config.yaml
arch: "poolformer"
model: "image classifier"
dataset: "single printed letters, digits and signs in grey, bent and noisy"
train_examples: 395000
image_size: 32
crop_scale_min: 1
horizontal_flip: false
translate: 0.12
color_jitter: 0.1
targets: ["typeface"]
num_classes: 3
norm: "layernorm"
norm_position: "pre"
activation: "gelu"
mlp_ratio: 4
parallel_block: false
inner_norm: false
patch_size: [2, 2]
depths: [3, 6, 3]
widths: [96, 192, 384]
loss: "cross_entropy"
init: "lecun_normal"
residual_init: "none"
optimizer: "muon"
muon_scale: "match_rms_adamw"
lr: 0.0037
momentum: 0.95
nesterov: true
orthogonalizer: "newton_schulz_5"
adamw_lr_other_params: 0.0016
grad_clip: 5.0
gradient_noise: 0.3
steps: 27800
batch_size: 64
epochs: 4.5
lr_schedule: "wsd"
decay_fraction: 0.2
final_lr_fraction: 0.1
warmup_steps: 5560
weight_decay: 0.03
adamw_weight_decay_other_params: 0.01
Rows from block 7, named by matrix and row number. Rows with one number belong to one neuron. Each number is 128 + 24 x the weight over its row's rms, rounded and kept within 0 to 255. All counts start at 0. After the name is the row's rms in percent of the matrix's.
# fc1: MLP up (model.blocks.7.mlp.fc1.weight, 768x192), inputs 0-95
# fc2: MLP down (model.blocks.7.mlp.fc2.weight, 192x768, transposed), outputs 0-95
fc1.16 098 [123 160 128 115 149  89  96 141  95 135 124  93 124 124 104 111 118 114 134 125  99 113 166 130  98 137 134 129 121 144  84 173  95 137  97 142 101 126 135 166 156 127  97 134 135 122  93 170 110 117  90 129 106 131 166 136 124 101 120 136  94  96 129 168 154  75 143 129 128 153 154 101 142  86 146 115 140 103 174 173 153  97 141 151 134 112 141 162 141 115 134 135 142 135  99 125]
fc2.16 094 [160 102 181 134 136 122 106 162 108 104  77 137 121 120 113 126 146 158 133 117 163 175 123 122 115 116 134 120 154 141 162 118 100 149 107 107 109 147 129 113  96  77 146 137 153 134  82 113  93 126 143  95 121  87 131 121 146  95 112 105 140 162 164 141 114 117 136 125 153 121 119 118 137  47 178 106 143 158  96 135 138 118 130 144 129 163 116 133 126 125 128 151 153  85 126 138]
fc1.17 098 [105 118 148 154 109 133 118 121 108 153 100 124 117 110 121 100 155 109 152 138 119 148 142 126 116  94 124 147  99 184 106 185 106 120 151 169 163 187 120 125 141 133 145 131 135 183 136 120 142 111 103 106 145 112 107 132 160 178 100 146 168 117 103 112  90 138 113 120 168 130 132  96 142 139 125 126  81 133 122 167 137 111 160 134 122  99 152 131  99 156 131 132 102 127 119  92]
fc2.17 103 [149 121 112 145 129 137 122 114 118  95 128 137 135 141 117 102 139 116 155 132 159 131 167 105 156 176 113 150  96 112 107 101 163 167 114  92 119 141 155 109 109 166 152 110 139 137 121 116 122 123 117 152 136 131 148 126  86 159 112 153 127 126 134 159 128 104 145  97 142  94 143 118 181 153 101 124 109 150 172 106 115 118 128 104 132 137 110 178 136 171 118 102 140 137 145 140]
fc1.18 096 [142  94 164 130 158 144 140  92 143 113 155  97 124 141 113 106 136 182 122 103 114 175 137 135 144 132 104 145 151 154 146 148 164  88 150 155 125 152 134 165  84  90 145 121 132  79 149 111 131 117 112 128 102 120 131 106 132 157 117 147  88 122 137 144 122 138 105 121 159 134 103 142 142 119 167 123 125 136 148 113 105 122 130  78 169 103 127 142 167 100  87 138 123 121 115 118]
fc2.18 093 [104 138  99 107 131 170 123 158 149 105 148 171 146 122 142 149 119  74  89 125 144 140 120 178 129 111 175 126  98 133 114 145 121 125 164 124 100 145 143 148 126 121 133 140 126 156  83 120 160 161 136  97 125 139 119 134 130 167 146 139 173 127 153  81 106 131 106 101 112 117 149 128  82  87 152 131 181 168 108 115 143 134 140 151 126 154 135 149 168 176 141 114 119 156  87 138]
fc1.19 098 [163 137 133 104 133 123 164 139 129 157 112 126 146  99 151 127  93 117 106 127  75 142 164 125 161 159 120 108 142 126 133 127  67  81 127  95  90 110  99 120 111 156 115 102 116  95 134 114 130 138 109 126 117 167 123 142 128 119 125 112 151 143 157 116 133 138 117  91 104 100 115 135 124 159 129 132 193 115  86 177 151 130 114 112 119 147 134 112 140 117 138  70 147  92 149 136]
fc2.19 102 [133 124  95 112  99 126 110 139 125  72 106 141 117 152 107 138 177 138 131 134 122 131 135 149 140 137 136 131 128 164 105 116 105 103 124 119 141 126 130 125 133 130 133 105 122 102 166  97  98 133 159 124 126 175 115 146 135 110 134 136 157  96 112  82 117 131  93 155 152 154 117 144 181 137 101 138  99 140 101 155 157  92 117 124 172 127 128 101 151 168 114 147 119 112 100 156]
fc1.20 104 [ 93 117 109 149 161 140 108  95 104 143 135 131 123 114 133  96  91 127 122 163 109 167 135 149 149 124 122 110 147 170 134 151 118 132 119 110 144 162 155 124 109 119 147 114 130 108 134 143 132 154 117 131 153  96 169  90 140 150 126 163 115  91 157 103 105 168 147 182 152 193 168 101 133 136  90 134 129 164 141 140 155 133 127 141 139  99 105 164 111 126 165 156 123 104 120 118]
fc2.20 094 [134 138 121 112 138 148 127 170 181 130 146 138 132 129 150 164 112 135  92 121 155 148  89 143 105 114 177 104 113 160 160 142 151 140 141 129 116 144  92 144 117 123 167 123 135 129 133  73 123 116 140 134 110 161 156  91 131 136 147  88 152 140  92 101 145 143 118 137 139 147 117 139 126 150  91 109 107 126 122 150 133 114  76 117 176 136 177 124 116 126 147  93 191 118 101 116]
fc1.21 100 [168 111 173  98 121 161 150  96 149  83 103 121 164 126 119 114 143 108 129 124 147 105 121  98 141 126 132 134 120 138  83 112  73  90 109 143 115 126 111  87 142 168 166 160 135 135 114 141  80 176 132 108 136 140 138 134 132 145 141 107 113 155 138 165 120 135 100 119 125 165 134 165 115 160 133  99 119 115 118 128 160 137 144 126 119 131 102 105 122  86 108 178 133 140 156 112]
fc2.21 102 [ 92 117 139  94 129 116 132 113 128  98 101  86 127 113 116 107 136 141 151 126  97 110  90 128 112 141  99 177 142 138 117 116 131 183 170 155 117  80 154 140 130 148  99  95 133 137 150 126 159 141 132 147 118 159 104 136  95 161  99 141 141 116 148 131 141 122 128 139  72 142 144 140 122 106  89 168 107 156 106 147 127 148 122 101 170 113 118 142 138 145 120 121 140 157 104 134]
fc1.22 101 [ 89 117 156 114 162 123 108 154 123 111 115 117 112 104 124 104  95 126 167 141 140 163 110 178 114 120 138 100  96 120 117 133  77 145 156 135 122  86 139 124 121 130 146 175  82 119 108 112 131 155 155 134 162 155 144 173 116 115 174 148 144 187 119 118 105 104  80 132 134 134 125 144 105 119 112 120 134 104 116 117 110 101 109 143 165 138 118 133 128 155 139 146 125 120 131 109]
fc2.22 099 [125 135 149 184 131  93 121 147 133 157 111 135 151 131 117 121 114 133 152 124 104 136 127 110 116 102 119 162 106 142 153 112 101 136  91 137 139 100 146 128 115 148 133 163 112 140 108 117  87 157 118 169 146 166 122 136 126 116 119 133 138 112  83 111 146 133 136  93 165 129 124 137 152 130  83 120 122 143  91  98 125 141 101 116 102 153 123  92 159 132 119 133 140 143 184 164]
fc1.23 092 [ 88 115 113 115 139 140 134  76 117  90 107 151 110 133 105 167 174 178 124 111 154  92  98 146 152 130 139 101 138 156 100 123 134  86 154 129 163 104 107 120 155 143 143 140 118 106 118 123  96 106 135 130 117 134 167 196 123 159 148 108 139 128 118 131 157 135 134 144 114 124 155  55 163 116 134 131 129 138 103  79 155 139  95 127 127 127 133 142 112 127 103 133 107 112 127 140]
fc2.23 104 [149 134 117 107 136 120 119  99 115 121 118 103  90  91  97 113 134 125  93 116 167 123 104 111 126 103 112 105 131 149 102 129 136 109 164 143 138 143 118 110 108 108 129  92 114 105 133 126 177 107 165 127 122 136 114 123 123 162 142 106 149 130 153 109 114 107  97 135 129 159 102 103 150 118 126 177 103 105 142 131 150 133 110 101 106 131 127 140 118 143  89 161 126 161 122 130]
fc1.24 098 [110  84 155 130 123 123 149 185  58 149 144 146 132 138 124 103 104 153 117 103 129 101 125 126 140  77 118 133 156 154 135 118 137 137 150  81  90 101  81 156 132 152 136 153 133 154  55 125 137 140  82 128  93 154 140 154 106 147 147 128 121 127 133 142 123 113  96 101 111 122 144 132 116 127 130 107 108 131 112 138 101 126 149 129 138 141  96 101 156 145 141 124 118 167  72  95]
fc2.24 105 [121 165  94 160 144 145 132 121 165 165 134  83 105 127 151 127 128  94 153 154 111 162  92 146 111 109 111 108 123  67 106 154  73 123 116 147 149  96 115 138 107 143 154 125 133 112 105 114 136 131  66 108 124 120 130 109 146  76 124  89 157  66 120 109 121 155 156 143 108 144  90 143 130 126 107 170 166 146 142 147 138 149 154 145 121 119 118 115 103 106 125 138 128 138 135 117]
fc1.25 101 [133 138 147 111 157 149 137 121 173 120 119 141 128 119 153 112 101 128 136 132 131 110 175 103 110 138 145 131 121 141 118 145 164 127 129 132 116 144  84 112  96 119 132 149 137 128  83 139  85 113 110 115 123 121 169 145 112 124 169 120 148 119 113 152  77  65 112 147  72 146  79 158 144 107 146 169 102 150 110 125 155  68 131 156 119 118 111 124 130 137 185 136 123 155 136 168]
fc2.25 102 [132 112 134 181 143 153 119 146 124 124 153 134 118 172 144 162 103 148  85 136 128 115  91 125 117 109 147 124 146 131 143 161 144 131 159 120 119 127 121 149 136 186 142  96 120  96 127 170 113 161 126 112 116  97 114 123  74 128 144 133 120 154 127 128 120 138 123 166 102 118 100 144  90 143  91 103 148 127 140 157 152 109 108 160 134  89 132 114 139 150 152 146 137 159  94 103]
fc1.26 101 [ 91 154 112 110 141 175  92 168 160 157 155  96 123 163 124 103 128 125 166 109 112 133  70 127 147 148  78 145 140 168 168 172 106 136 153 145 134 106 146 134 151 135 148  83 125 132 129 133 111 134 136 150 104 133 109 145 158 146 117  71 126 137 166 149  88 125 121  89 175 143 173 119 139  99 104 183 136 141 111 144  93 100 128 144 123 124 187 114 120 127 107 121 127 142 151 134]
fc2.26 105 [138 103 106 178 125  79 142 165  92  96 103 102 132  99 123 121 101 136 127 156 150 138 171 142 142 103 175 158 144 154 106 142 103 133 100  99 115 171 168 132 116 113 157 130 116 129 127 126 168 118 139  95 150 186 133 144 144 101 138 111  98  93 110 131 132  90 159 116 148 130 123 110 174 142  74 125 113 121 105 122 127 111 133 165 157  95 113 158  87 120 112 109 116 162  92  74]
fc1.27 092 [153 124 157 133 149 106  82 146 151  96 121 139 108 121 120 134 136 122 136 126 111 161 150 141 125 135 143 125 103 119 137 119 105 135 120 109 134 113 102 136 120  90 145 116 119 177 154 174 146 148 127  90 106 172 153 140 133 114 159 143 102 135 164 118 181 123 139 117 138 118 126  93 114 135 135 141 142 101 103  92 118  75 185 150 140 126  73 133  95 196 114 124 140 141  91 120]
fc2.27 103 [104 118 111 118 132 153 146 123 156 146  97 166 153 127 126 148 133 143 132 147 132 153 139  93 143 131  75 142 101 135 110 145 109 109 159 137 141 153 151 115 136  89 154  99 121 126 124  73 108 120 158 108 140 111 124 177 158 121 133 135 142 127 146  88 101 144 123 140  85 161 161 122 102 102 126 127 151 103 108 116 105 135 149 130 184  98 164 114 170 133 139 104 115 142 126 151]
fc1.28 096 [150 129  90 181 155  83 102 109 111 135 154 130 124 106 137 121  98 153 109 153 153 115 125 106 117 148 161 126 111 138 144 103 122 144 137  97 122 110 143 142 111 116 137 183 105 120 116 117 114  81 113 114 148 121 148 134 130  78 135  75 161 167 101 145 139 167 140 117 142 136 138 198 172  93  80  85 166 113 120 139 122 131 151 170  84 154 128 128 110 120 119 102 117 108 121 161]
fc2.28 100 [143  92 143 139 147  95 138 124 117  97 159 100 131  80 114 142 189 117 162 138 127 114  90 121  85 127 122 141 106 148 151 102 154 178  97 102 166  91 126 122 112 164 118 109 135 146 133 116 130 100 157 135 139 149 126 174 117  96  98 154 147 117 155 141 137 118 144 130 140 141 142 137  93 166 176 128 128 151 107 181 154 148 140 118 142 126 153 159 139 136 171 120  97 132  76 149]
fc1.29 096 [132 210 141 120 124 123 144 103 126 140 123 149 178 107 119 122 137 116 120 167 146 116 142 129  97 143 143 115 132 179 151 138 120 129  86 156 135 101 142 161 133 107 154  97 170 124 133 141 163 152 154 134 110 123 174 131  95 123 173 133 142 125 122 162 126 151  88 130 133 148 154 105 125 143 145 111 101 118 105  62 134 120 109 110  91 111 133 125 119  97 145 136 127 145 122 120]
fc2.29 096 [150 135 109 145 170  81 140 143 128 162 164 139 106 117 160 109 142  85 168 120 151 134 120 154 118  93 169 127 167 127 126 157 147 125 150 162 133 102  67 100 124 147 165 134 119 130 126 164 123 135 130  71 163  95 127 103 131 130 135 149 106 130 115  89 112 138 112 115 128 149 113 135 114 178  94 145 155 170 113 146  97 151 103 128 137 120 105 116 145 134 116 101 102 125 131 147]
fc1.30 094 [100 115 104 135 112 144 124  92 115  85 114  92 129 124  99 128 144 156 108 107  74  84 135 160 132 118 120 147 105 102 100 130 152 101 132 125 132 142 118 132 111 158 123 133 128  69 117 176 161 126 142 124 102 153 157 128 117 165 120 127 111 107 120  99 199 114  86 176 156 151 124 130  85 127 110 110  89 144 139 155 143 117 152 119 136 101 101 107 111 148 122 114 170 111 146  95]
fc2.30 103 [ 77 135 141 148 137 163 156 110 132 152 104 108 159 183 159 123 178 172 111 101 136 160 100 125 145 127 119 131 127 121 128 132 172 125 142 132 133 141 132 122 157 104 133 157 130 129 132 165 125 150 122 143 143 130 103 169  87 130 111 168 158 129  61 127 139  99 129 129 153 127  87 187  93 118 120  97 150 108 139 170 152 112 153 173  74 111  87 179 151 103 107 125 134 149 104  96]
fc1.31 100 [133 126 137 124 144 168 154 176 172 120 112 142  87 136 173 132 132  98 149 130  98 141 133 146  95  95 162 155 119 143 104 176 170 126 117 121 126 120 128 154 113 130 116 128 113 161 160 111 127  97 114 106 158 151 103 130 146 108 108 160 107 111 115  88 163 115 134  95 119 101 144 110 152 117 154 142 143  91 157 135 175 127  99 109  99 158  98 142 118  98 156 138 108 161 119 127]
fc2.31 116 [194 131  91 145  95  85 142 102 136 142 119 108 121  95  91 123  88 133 113 118 110 105 157 158 147 120 131 121 120 114 111 159 140 176 161 103  86 156  81 112 108 147 116  95 169 129 112 143  80 135 168 107 123 125 176 110 119 163 145 134 114 151 117 118 141 116  92 125 159 110 133  93 103 109 176 135 144 110  89 114 122  96 135 100 176 120 133 102 127 142 158  88 124 113 137 105]
fc1.32 092 [107  85 116 125 162 113 117 137 119 128 150 119 105 161 161 115  78 131 148 104 134 167 148 102 135 159 115  91 104 121 122 117 134 111 135 123 100 161 141 158 135 149 103 121 132 163 100 117 153 104 168 130 163 138 161 123 127 122 103 109 117 117  88 155 132 125 116 143 139 138 148 113 131 110 113 124 143 136 167 106  74 162 182 137 109 113 159 139 131 104 134  90 137 119  97 151]
fc2.32 104 [150 161 176  85 129 153 138 132 134 141 161 134 112 142  83 126 106 131 130 111 133 134 179 149 128 110 175 138 123 118 134 130  87 148 123 125 134 160 168 109 128  93 108 132 104 118 133 144 124 117 101 138 156 105 147 138 115 173 123 118 163 175 155 113  84 116 155 146 136 112 122 135 125 135 122 105 134 121 126 154 104 111  80 141 148 142 139 156  91 125 123  84 149 104 110 123]
fc1.33 101 [142 178 155 144 108  84 144 172 178 143 152  80 122 102 110 147 126 105 118 153 122 131 163 117 145 147 103 138 128 142 179 153 134 128 114  97 142 139 119 109 165 146 128 126 133 116 188 116 124 125 142 162 148 132 107  68 117 166 125 152 129 113 115 135 139 136 156 146 136 147 134  88 140 119 111 121 104 104 148 167 114 137 122 104 106 144 157 174 112 133 145  92 132 129 127 144]
fc2.33 099 [121 132 140 146  95 156 126 136 141  98 109 134 136 176 125 181 144 160 136 151 112 138  70 120 100 113 145 154 119  93 126 106 154  86 139 150 128 123 115 134 118 122 163 111  97 131 144 119 137 156 155  90 131 111 151 138 113 150 135  89 146 131 164 109 114 163 118 164 112  97 129 136 145 122 149 117 124  90  94 114 133 152 102 138 112 160 150 136  84 127 102 172 145 148  91  97]
fc1.34 095 [ 92  78 142 141  90 130 152  93 112 132 123 123 129  76 150 152 130 145  62 160 145 104 117 151 130 120 120 132 116 119 118 140 117 149 101 122 133 175 152 139 141 117 114 128 121 112  99 125 138  73 154 120 150 170 140 167 139  96 127 124 174 140 159 143  85 135 128  90 102 153 174 144 118 119 125 149 133 163 152 154 141 150 146 113 129 144 154 118 139 132 127 131 119 133  90 127]
fc2.34 097 [109 151 127 122 137 134 116 122 138 169  99 108 134 133 126  96 169 127 125 112 128 118 142 143 105 135 143 149 127 128  96 116 123  92  87 114 123 128  90 111 125 117 143 163 166 138 148  94 102 142 103 156  99 107 135 160 155 137  86 127 161  85 129 146 128 126 124 125 114 140 134 126 161 148 148  91 140  96 115  79 145 145 136 130 134 145 130 163 101 100  90 160 116  96 114 111]
fc1.35 101 [162 153 168 121 139 159 147  98 153 163  90 105 131 117 105 154 136 158 122 186 126 124 156 183 123 162 110  96  82 163 170 121 190 172 131 142 114 140 111 134 123 109 137 109 132  90  95 134 145 157 150 121 105  74 161 115 141 150 144 120 107 119 120 107 119 116 109 123 111 144 109 155  98 116 115 152 120  79 110 127 154 118 142 144  99 157 103 151 144 103  86 156 159 137 120 116]
fc2.35 096 [ 88 123 155 154 148 129 118 108 125  81 137 126  92 105 157 153 138 121 148 115 167 164 146 124  99 149  98 104 146  89 138 139 139 121  99 156 131 129 126 139 101 141 119 136 127 136 121  91  91 166 138 129 152 114 165 143 128 127 108 138 118 118 150 141 111 141  78 126 111 144 120 146  90 139  93  87 160 119 134 123 125 113 133 122 158 102 131 133  74 150 144  94 142  99 147 103]
fc1.36 096 [129 153 120 113  91 113 133  98 150 139 114  93 124  58 137  86  95 103 128 117 132 129 138 144 114 161 147 149 145  77 130 148 113 114 124 125 104 143 122 113  90 106 149  84 125 108 118  86 127  93  75 143 181 144 152  92 139 164 107 129 139 134 122 119 136 115 129 145 110 155  85 100 125 114 134 119 129 128 143 124 141 105 111 113 129  82 178 150 114 113 113  76  98 125 152 148]
fc2.36 105 [104 148 122 122 147  98 117 108 128 181 131 108 118 126 135 107  75 131 117 108 131 111 107 121 133 152  90 160  74 122 140 119 126 125 138 104  89  62 135 108 122 147 119 110 128 107 184 120 137 125 148 151 109 143 107 124 142 107 174 116 127 134 135 180 160 103 142 125 157 136 171 113 142 145 138  74 122 179 107 169  48 126 108 141  95 117 157 155 117 134 131 128 149 117 167 127]
fc1.37 103 [113 114 109 109  98 136 113 128 156 128 162 140 139 143 149 130 135 145 145  70 130 121 131 134 130 131 131  69 146 110 134 169 127 148 157  99 109 118 120 117 128 126 116 131 131 134 165 126 134 132 154  95 176 160 126 114 144 160 109 122 148 140 107  77 120 125 107 168 104 140 139 177 132 121 110 123 124 156 106 143  96 154 105 114 169 121  99 183 141 163 146 115 119 133  94 123]
fc2.37 099 [135 160 107 119 146 114 137 120 114 150 141  90  90  85 110 107 103 133  94 106 146 127 154  91 125 112 175 116 109 146 145 165 181 102 114 104 116 158 122 121 145 143  93 109 156 108 174 137 119 138 107 117 145  89 118 146 124  66 142 126 152 125 162 120 194  90 146 135 125 174 102 119 168 123 135 137 147  81 164 115 146 163 168  91 106 140 106 124 141 147  82 124 146 119 135 103]
fc1.38 100 [129  85 121  97  84 153 132 131 103 107 126  69 182 170  92  96 121 152 156 150 142  86 133 104 115  77 108 124 134 169 169 128 121 139 114 105 122 122 139 102 166 120 122  95 151 100 145 141 112 108 149 158 116  89 141 134 146 115 100 103 115 158 114 113 105 114 135 105 140 165 115 191 110 133 131 129 101 173 108 160 173 123 121 113 112 152 159  95 114 132 132  80 102  98 134 103]
fc2.38 093 [ 76 166 143 154 160  89 142 110 170 132 101 108 122 142 161  81 131 110 114 184 120 108 140  80 135 172  92 130 111 128 120 115 101  99 155 143 100 122 142 126 151 140 101  98  92 118 113 134 154 119 137 114  74 120 126 109 150 155 126 146 151 121 122 137 173  86 125 138 187 115 137 120 139 170 120  99 144 101 126 120 127 145 107 122 112 135 131 108 119 154 118 143 128 140  81 139]
fc1.39 106 [146 166  92  99 140 105 115 151 124 143 111 143 130 119 130 159 125 113 147 157 148 100 135 127 176 119 132 102  63 129 112 104 127 145 136 151 134 125 134  87 165 140 174 119 140 103 137 116 124 136  83  87 110 140 116 138 180 149 106 176 123 116 135 115 131 113 186 132 123 184 129 140  73 130 109 165 132 126  97 166 132 106 141 170 132 109 132 165 101 141 169  85 144 145 148 115]
fc2.39 098 [157 144 108  95 119 175 109  96  93 138 139 138 176 117 120 149 190 160 148 127 129 138 129 123 162 162 120 162  96 104 112 149 166 109 131 157 108 119 132 123  86  84 133 155 105  95 153 127  95 107 166 120 149 121 130 155  90  87 139 118 109 123 139 134 138 120 119 156 133 155 116 100  94  97 124 119 108 128 124 140 127 130 103 155 157 107 115 152 111 126 171  86 124 107 145 119]
fc1.40 098 [143 114 120 128 135 123 124  69  88  76 167 142 152  98  92 112 144  92 113 138 133 143  93 137 107 108 110 165 140 112 120 116 115  98 140 112 154 123 128 136 149 117 116  88 141 104  76  63  49 101 157  88 120 113 108 121 100 128 146 109 141 141 134 134 141 127 151 159 107 155 108 121 149  89 120 166 127 165 127 119 166  96 131 109 115 178 105 126 144 143 117 124  86 155 116 135]
fc2.40 096 [ 97 138 138 142  94  82  84 132 149 117 155 144 157 128 113  83  89  79 116  99 118 120 124 124 101 102 131 118 136 138 141 128 152 136 164 132 138 106 118 140  64 123 137 137 148 115 170  80 131  87 122 158 112 156 147 136 106 128 119 110 123 148 121 101 140 151 121 104 150 185 109 153 128 122 102  83 124 117 129 129  70 151 179 145 192 161 134 109 132 110 127 125  91 114 164 121]
fc1.41 101 [125 122 115 128 145 122 138 112 134 161 106 142 135 174 118  91 140 107 115 106 132 143  94 112 146 119 143 106 108  95 121  95 100 120 118  86 121 151 101 144 145 114 176 102 106 148  81 138 158 134  98 145 137 148 107 156 165 146 171 135 104  91 114 111 129 113 173 189  83 122 152 121 130 127 150 171 116 116 103 132 122 115 126 122 133 155 165 119 146  78 121 187 111 133 125 138]
fc2.41 108 [140 135 140 114 191  80 137 116  94 162 101 130 120 175 144 107 135 135 158  92 117 173 137 184 185 134 105  99 117 106 158 141 120 139 122 122 133 131 157 167  75 142 101 125 116 140 123  97 124 107 120 133 160 163 111 111 151 111 151 109 124 125 111 153 136 188 153 110 142 135 118 189 175  99 124 141 114 105 126 176 117 121 139 116 125 143 121 128 137 102 118 155 109 145  92 126]
fc1.42 092 [ 97 140 120 154 177 161 101 137 131 142 173 157 151 104  91 149 111 127 136  99 118 140 120 136  82 124 129 108 154  99 101 160 117 113 138 116 117  87 113 171  98 108  96 139 133 130 122 101 120 110  96 127 108 154 151 163  98  91 162  93  86 122 119 101 128 156 158 149 115 145 112 119 102 116 155 117 139 163 131 132 144 121  81 126 147 132 130 180 143 127 101 111  99 164  94 136]
fc2.42 101 [143  91 144 100 173 117 124  94 140 111 119 133 114 121 120  87 110 189 131 155 160 125 128 108 143 110 105 143  97 118 138 149  96  72 158 122 189 114 157 128 117 106 102 122 102 108  99 129  96 116 129 143 125 129 171 139 119 139 122 134 133 150 147 194  96 118 156 133 128 116 114 172 104 125 135 155 129 159 144 123 150 126 122 104 168 155 123 137 128  76 140 130 150  87 154 107]
fc1.43 102 [162  85  98 135 114 154 122 113 142 134 146 110 152 129 147 120  93 119 174 121 136 133 124 155  99 144 116 152 120 128 117 137 111 143 127 127 151 144  87 135 149 140  90 157  77  71 139 115 105 141 131 104 116 123 144 153 102 118 140  88 125 110 110  87 148 135 114 156 100 143 104 147 107 141 127 116 106 125 108 173 122 112 117  96 179 131  94 136 121 147 122 166 139 165 145 174]
fc2.43 099 [118 136 106 163 148 132 170 139 138 128 141 118 154  93 113 158 150 114 132 126 110 146 135 102 133 130 184 130 109 134 143 106 150 111 147  94 175 102 113 124 141  89 125 132 178 159  63 115 159 119  77 156  81 142 181 115 131 105 114 131 125 156 125 145 136 130 165 132  61 123 123 125 121 146 106  93 144 157 165 112 154 154 128 150 135 155 124 134  84 135 143 181 144 115 162 168]
fc1.44 102 [102 120 145 103 155 128 161 100 115 160  87 115 121 128 121 133 127 151 131  80 137 123 179 107 171 132 106 104 141 141 127 173 122 115  95 147 185 153 124  95 134  86 134 158 150 115 131 149 131 145 157 141 158 137 126 149 144  98 118 115  92 131 139  93  79 119 107 136 125 163 120 151 115 136 122 123 102 119 113  99 121 113 117  79 141  93 113 122 166 140  98 131 106 145 138 140]
fc2.44 101 [151 134 131  94 171 106 125 156 124 133 121 129 135 120 134 123 145  89 155  79  93 141 141 136 115 138 112 124  88  98 144 146 153 146 109  72 127 116 127  92 141 172 129  95 144 148 125 118 118 142 122 146 153  78 158 109 115 122 185  38 132 105 184 166  93 139 136 116 132 130 105 154 180 163 136 161 150 135 123 110 147 103 116 130 117 152 129 133 129  97 103 108  95 137 118 169]
fc1.45 099 [113 117 103 112 119 132 132 112 123  59 151 148  72 138 113 133 169 142 126 146 167 141 134 137  94 151 118 124 130 103 103 137 104 133 173 132 118 129 127 151 178 123 150 183 155 113 152 130 142 102 159 116  97 147 130 109 131 114 140 146 137  85 101 148 132 114 172 109 142 110 142 156 137 169  91 140 134  77 109 158 110 117 172 133 153 140 108  76 154 127  87 159 162 137 139 107]
fc2.45 099 [157 165 110 104 139 169 105 150  88 133 155 111 131 146 117 148 138 127  84 143  89 117 143  96 130 163 124  96 147 129 126  91 184  95 147  88 125  97 115 108 137 150 124 144 147 120 116 141 141 152 142 168 128 128 132 128 163 124 114  83 138 115 122 129 124 124 153 124 124 159 123 189 135 159 172 160 141 136 139 127 126 111 150 145 173 132 112 100 133 150 145 149 101 176  97 148]
fc1.46 093 [ 68 139 107 113 121 106 125 117 157 115 145 131 122 111 115 144 119 116 160 170 126  81 127 132 165 143 102 129 121 132 163 149  81 134 116 113 141 125 135 121 158 150 146 108 113 111 152 132 124  75 108  84  93 144 146  99 121 141 125 139 114 102 112 125 170 117 123 155 108  92 133 123 151 121 149 126 121 148 128 119 146 137 167 111 119 125 163  93 137 139 114 128 127 125 162 153]
fc2.46 106 [146 118 131 119 126  82 128  96 145 157 125 119 124 123 111 116 119 112  76 106 113 117  43 133 127 141  79 164 119 142 145 142 117 131 139 111 160 115 123 141 107 136 125 145 123 148 156 150 122 111 139 119 128 165  94 116 139 151 139 121 139 130 129 137 108 146 146 170 121 141  89 113 121 187 133 186 155 180  89  92  85 148 177 110 145 127 114 154 109  91  94 101 134 125  99 151]
fc1.47 096 [137 162 139 141 149 133 156  91 137 138 118  83  83  90 146 124 132 123 107 100 141 145 147 111 142 137 132 163 180 152 165 120 118  84 131  51  87 124  99 130  93 139 121 114  86 119 124 111 103 175 113 183  91  90 146 133 131 132 113  98 173 137 105 113 148 101 103 141 112 145 181  99 141 134 117  79 130  94 143  88 136 140 130 111 161 136  92 161 138  77 135 116 156 117 110 116]
fc2.47 104 [117 176 107 142 154 117 139 172  98 128 146 153 160 137 167 125 112 115 154 113 130 127  84 133 185 157  70 147 143 174 163 142 151 158 148 119 124 157 137 122 140  82  85 129 146 102 142 134 149 124 128 134 125 115 131 104 156 108 129 139  90 144 108 145 149 152 133 149 154 108 116  94 110 140 116 154  97 125 114 142 160 144 134 110 126 117 108 150 119  93 149 115 106 101 137 171]
fc1.48 104 [126 145 104 140 123 143 135 125 169 136 115 139 150 137 168 120  93 144 132 163  92  68 143 190 116 207  92 164  99 108 128 118 125 132 118 102 169 176 117 100  68  93 142 120 110 146 150 152 164 105 158 136 129 141 115 132 115 103 108 120 122 143 117 120  61 131 151 113 106 141 153 136 114  99 129 121 146 115 160 150 160 103  96 147  94  94  95 146 145 177  95 124 119 120 134 128]
fc2.48 099 [112 166 134  94 136 170  85 105 125 174 142 100 139 129 160 143 134 144 140 146 127 111  86 141 134 124 145 113 138  67 122 150 122 108 121 152 142 112 109 134 135  60 105 137 116 104 125  69 129 155 170 141 116 115 134 126 111 148 155 125  85 123 109  97 152 148  99 114 151  89 144 137 111 150 127 140 120 172 155 130 100 108 129 145 119 110 166 119 136 160 137 132 129 129 119 178]
fc1.49 107 [123 140 148 112 114 162 133 154 105  97 129 108 107 144 149 142 135 125  74 163 117  85 155 131 106 110 138 122 171 107 119 112 111 138 102 141 169 117 123 140 134  96 117 116 120  82 125 142 173 112  94 101 168 107 162 107 155 131 125 106 125 115 123 146 125  83 103 155 161 179  91 106 140 150 127 113 150 148 151 144 145  57 143 107  99 125 149  92  99 104 129 117 134 144 114 117]
fc2.49 099 [131 121 131 183  98  96 130 149 179  69 143 109 123 157 123  98 131 130 145 102 103 150 143 139  99 177 133 109 119 123  85 103 153 110  90 137 134 128 113  82  87 131 121 109 128 115 127 159 133 161 125 111 150 145 140 136 156 158 173 129 132 138 138 154 124 174 109 108 100 119  85 142 147 104 134 101 140 128 122 126 148 123 119 187 156  98 145 118 121 152  93 131 115 142 137 117]
fc1.50 092 [157  82 127 129 174 115 149 134 140 102 134 163 123 169 152 109 113 166 118 140 159 139 130 133 132  97 101 153  95 115 122 152 104 107 179 101 116  90 131 166 127 119  94 174  98 140 108  91 159 114 125  98 131 174 164 123 105  77 161 112 156 125 137 117 154 147 123 137 100 114 143  97 108 187 100 137  58 131 105  97 131 180 143 107 139 163 138 167 141 129 119 121 125 118 132 123]
fc2.50 094 [133 119 103 145 143 129 148 118 114 144 109 126 156 126 166 176 207 111 117 130 112 145 115 125 106 131 113 178 109 174 121 129 116 108 138 133 105 114  99 147 164 105 147 151 134 150 114 135 162 116 128 146 144  90 149 134 163 120 102 176 123 149 114 113 116 116 111  91 113 144 136 102 147 149 130 148 150 125 130 140 134 124 123 131 122 123 124 160 136 116 115 118 132 146 101 110]